A small masked image model, trained from scratch: 2.96M parameters, activation relu.
Rows from block 6 of a small masked image model, named by matrix and row number. Rows with one number belong to one channel. Each number is 500 + 50 x the weight over its row's rms, rounded and kept within 0 to 999. All counts start at 0. Numbers have three digits each. After the name is the row's rms in percent of the matrix's.
Before each channel's rows are labels from the 100 images, of 14848, where the channel reaches its highest value: "strongest on" is what is common among them. Only what is clearly more common there than usual is listed. The data: made-up ball-and-stick molecule models. In brackets: how many of the 100, against the usual share in percent.
# c3: 3x3 conv (model.blocks.6.c3.weight, 176x176x3x3, each kernel summed), inputs 0-58
# c1: pointwise conv (model.blocks.6.c1.weight, 176x176x1x1), inputs 0-58

strongest on: balls and sticks (61 vs 34)
c3.105 112:491476488509476603468496571493483523510474605542532464487474571560484547524516360484556537489556532452501513446448547560538593444541501503511541510503472496581510404393461500588
c1.105 113:531477424427481593541538470495469481567482523490523579478536499582434668430472439481459546484373483444534523443433473484515555508459519523469483538452480464489475455448429481532

strongest on: dark backdrop (97 vs 49.3); space-filling (81 vs 32.8)
c3.97 111:406405497526411476497513487518476419453451393581518473510519455554531535495497688520476493485403544506603450541522429488553487533527477509521533550528499374455506440485578579473
c1.97 138:413398486569465469512486472469414476469533424540522545520470456569464401424448515555445503487426527565480479493534443482550492484497502530556557491502507470479553405473530525519

strongest on: yellow ball (68 vs 41.3); small balls on sticks (67 vs 33.2); balls: eleven (33 vs 10.1)
c3.38 100:510500425497536502510455404613501488440543521499504500508443523331563541418563455467530516388445518431540526531473245500522478537507483496597465535620616557455525518590497518514
c1.38 095:513481490446432446525520442521452448469509531457556523464559560431435448423481424423536507474515488507521490416488194484516423531468444479487469537573455454434556505518478504447

strongest on: yellow ball (69 vs 41.3); space-filling (65 vs 32.8)
c3.56 139:550517464516515460490515515495457455532512491532484457584487513587562439492557492467670469522493448484498525467508544472455520464490533492559435479534508545493534482481638521440
c1.56 104:571507545491530491502511477489474501465491574482509490513512355556643476548519527400650468496481477504548508411507562524479434530446489503516433537508504517489507469482388535516

strongest on: dark backdrop (100 vs 49.3)
c3.33 082:608442444504441465506545438566528523496381546439467584495550485551419470507542508557511510490444480470461479529462533537470562522460464485411483510462483450474467454526454576436
c1.33 073:451509432496503469516535456543481554480451515473534589500500607566498536402547534548593548562503470417501517499546497515448528504541533504474468534412491414455492403532463402500

strongest on: branched (82 vs 54.3)
c3.114 112:502444480445499477489525484483413437523524434524471518440504432478522497448468468641386490426533483481434475564561433553514486616576534593591462550427543516538497475492548516445
c1.114 142:451425566429475503471502465504387507483491530523491533484454341534480490332538512556407508535463501453479499485497476503457508531581512558556482566415519536548518476501543486520

strongest on: small balls on sticks (65 vs 33.2)
c3.117 105:510506567455536463578472535503436517542427467488499521481506419466474498550457510491531512460473517535478579470537487583493467525440542530506400484470536439507508528491553604520
c1.117 126:535574520375456536538467480483553532489463500469479534497461446479479430416500496454509505496542505575465518414499443508520470487401502503498461406380504394521518514497555540458

strongest on: balls: eleven (26 vs 10.1)
c3.91 091:517512543387525433500472462546430500536579468504521472469532513430513532451545417478572493524500393591542538470512496573490530624431488451473491594540483571486436511550486551514
c1.91 083:514509520459539465541443519532501482538582480567446442552507446457456451511545522533571457483447449494479512529531564437458536567473454494467544512566496484434479505545458517488

strongest on: small balls on sticks (100 vs 33.2); dark backdrop (86 vs 49.3); yellow ball (68 vs 41.3); balls: twelve (43 vs 10.5)
c3.79 107:459462521462519527466475434507481436460530400477516486444481519246508538437514774570567515552571492605486494374528493532490459445507519520463458580529514497500477579623516482504
c1.79 093:459451526452490501506499484469462440518514418473432532457457515393500557467502604519514517538529495632510527333519517539543408441508492545552520503534520528496517516582542507474

strongest on: balls and sticks (84 vs 34)
c3.49 097:451525504531477530488500518469485545494531620534485565394472476428479406367473435582584549560511501429495461439601449540429490524483597511503527466472508492457512447442577535505
c1.49 117:594437521476486570513542450472463367414491512533414532470555419461488526423489498523647517490434455449513539390555491500431453518482521584502668441450509481522570501497551488538

strongest on: small balls on sticks (90 vs 33.2); yellow ball (74 vs 41.3); balls: twelve (42 vs 10.5); balls: eleven (29 vs 10.1)
c3.55 105:460561526553494482527487452479441492410490457464571553458521405320502448372484679531483482525529519559530510533480593514433514513520468518531392483481515544514601563790510477517
c1.55 084:491471539476441532510478418506438527384474430491580552450509504340518450366532659496524497457504497541532502430420596502533448571500443489541373485503496515496589525415493441521

strongest on: space-filling (100 vs 32.8); balls: three (40 vs 9.8); balls: four (34 vs 10.2)
c3.24 090:518511530457416552419490506476516542485397428571568468558481509501472548504491460465500510510460516553495483482536508565446497470463486481555446463545513582549505389517560518506
c1.24 119:408584548594543573418512465471476411516465533533431496484496425481452441255490473577489493544477527525571497439487490477458469438415504535532500519501538614490548514495483499537

strongest on: dark backdrop (100 vs 49.3)
c3.48 097:372489473408515406479504452490609429549465538522475496455513551423471423422485516436515469534534479576460531464532455584444492533617533570460569452454529490470459546393527435499
c1.48 103:387462455535528498455547521507481450514563526567482491480472506522443413444550478559508445510676511544488534477492563495387490465522545459527502402405497549517456439492501464482

strongest on: branched (82 vs 54.3); space-filling (72 vs 32.8)
c3.26 134:509404550516500432536539563501473478517445455550471404479511409518531448416494493581527501509522530557475560496515465500520488451514474498497523524496513500494508453545507535501
c1.26 124:473480484499491431444526557479463528472450532547513428448460456566435380441480341511529502496542513532463529534491553488509479503551469519561447536526500643502524319520415471477

strongest on: branched (91 vs 54.3); small balls on sticks (81 vs 33.2)
c3.162 120:518473495422417528532532499547392483526353536527514512477549487484476434494530572469460562550571493543536548446380475590463475388571414501525499476450482434494568578504507510534
c1.162 130:533498505492441456464485493492403451542483532496491511499497437655555411367544489502482562503424543562517543511418588517513541439500459530508461482483467520539561462559476542526

strongest on: space-filling (91 vs 32.8)
c3.161 114:501590467548608468446533550484493453498553496486536444561421439515517459506515367576557497434455511557413529506529455424537435472449554487504433390501514488499482488266504447467
c1.161 122:463521539536601537464511564513458597517565546498576418497454416402444430317520491535530509555495535466503487497560449542581497478494515474538554446410496557523457414419578511453

strongest on: space-filling (89 vs 32.8)
c3.69 092:515535532449444478527459529582522560541551460473505558505527469488497535500490551485485530513470537426495503436605479493520493522436463516484558433518468524554493396558521468404
c1.69 093:505536562551515474559526519496503506442513459480456497495538466490498548521435486526542513526465496482498483480493502471549457529499454471547568562462508398590528511509574451487

strongest on: space-filling (82 vs 32.8); dark backdrop (79 vs 49.3)
c3.152 071:519498547592531539541487485588520503504508485458443618474498394461468514510475509471512428535548531475518393551560510507458582491514435448445490495507505433391396461536514516442
c1.152 065:478455544474412479511436505484505469516508442473479564514479388455530499484459478502514539462473488448503433494465476494545517524541438436533499542569515518405446480480421459462

strongest on: balls: twelve (29 vs 10.5)
c3.75 092:503509523512600483537610464451457436555424484452456500600478454463494485452389551590536473514502493530523525529453517506541340512483500503436502469548571447504451448558516447528
c1.75 089:504466504503555471531556488483481434523444444478465467558503478478493415649449517531557547536473557508480507524504499515511362465512524463409540490491543432512489470584528406534

strongest on: small balls on sticks (84 vs 33.2)
c3.62 090:443497457494483530602516422487442521554523485439582474509528511305432475475453480490526468458555508523492425426412606522600452567462437464523558489554481492488664583597513486514
c1.62 092:465385454539483469588528405468417510490471502524545479447532495421418529467523538432454488509565483542492542423457549512531430537511400470563499501588504496486598478559487451456

strongest on: branched (83 vs 54.3); balls and sticks (77 vs 34)
c3.6 109:504424537479453547517508471503447517561505505518522479485479532390441511557522556442482547442520524533522552406376503525564411488534381498486590505504454456464661577357523483519
c1.6 078:551461539503509562250503516519477497527554421541500457424487548417472505538532522493507532466522559503459515447374536489552385461513427472506528456550513433501609551518509498535

strongest on: space-filling (70 vs 32.8)
c3.112 102:479538502598531567477548490480569522486476556465502494588467433594492501551482510497458571490476504408405534545473467507544464500465494574535480386426441404488520462243470492472
c1.112 115:477482503491546573486527502505573502457468551442571491554502414472485510576492472498453462527528493477503524494475437536585435435461559516528518494659454471504494403352462497516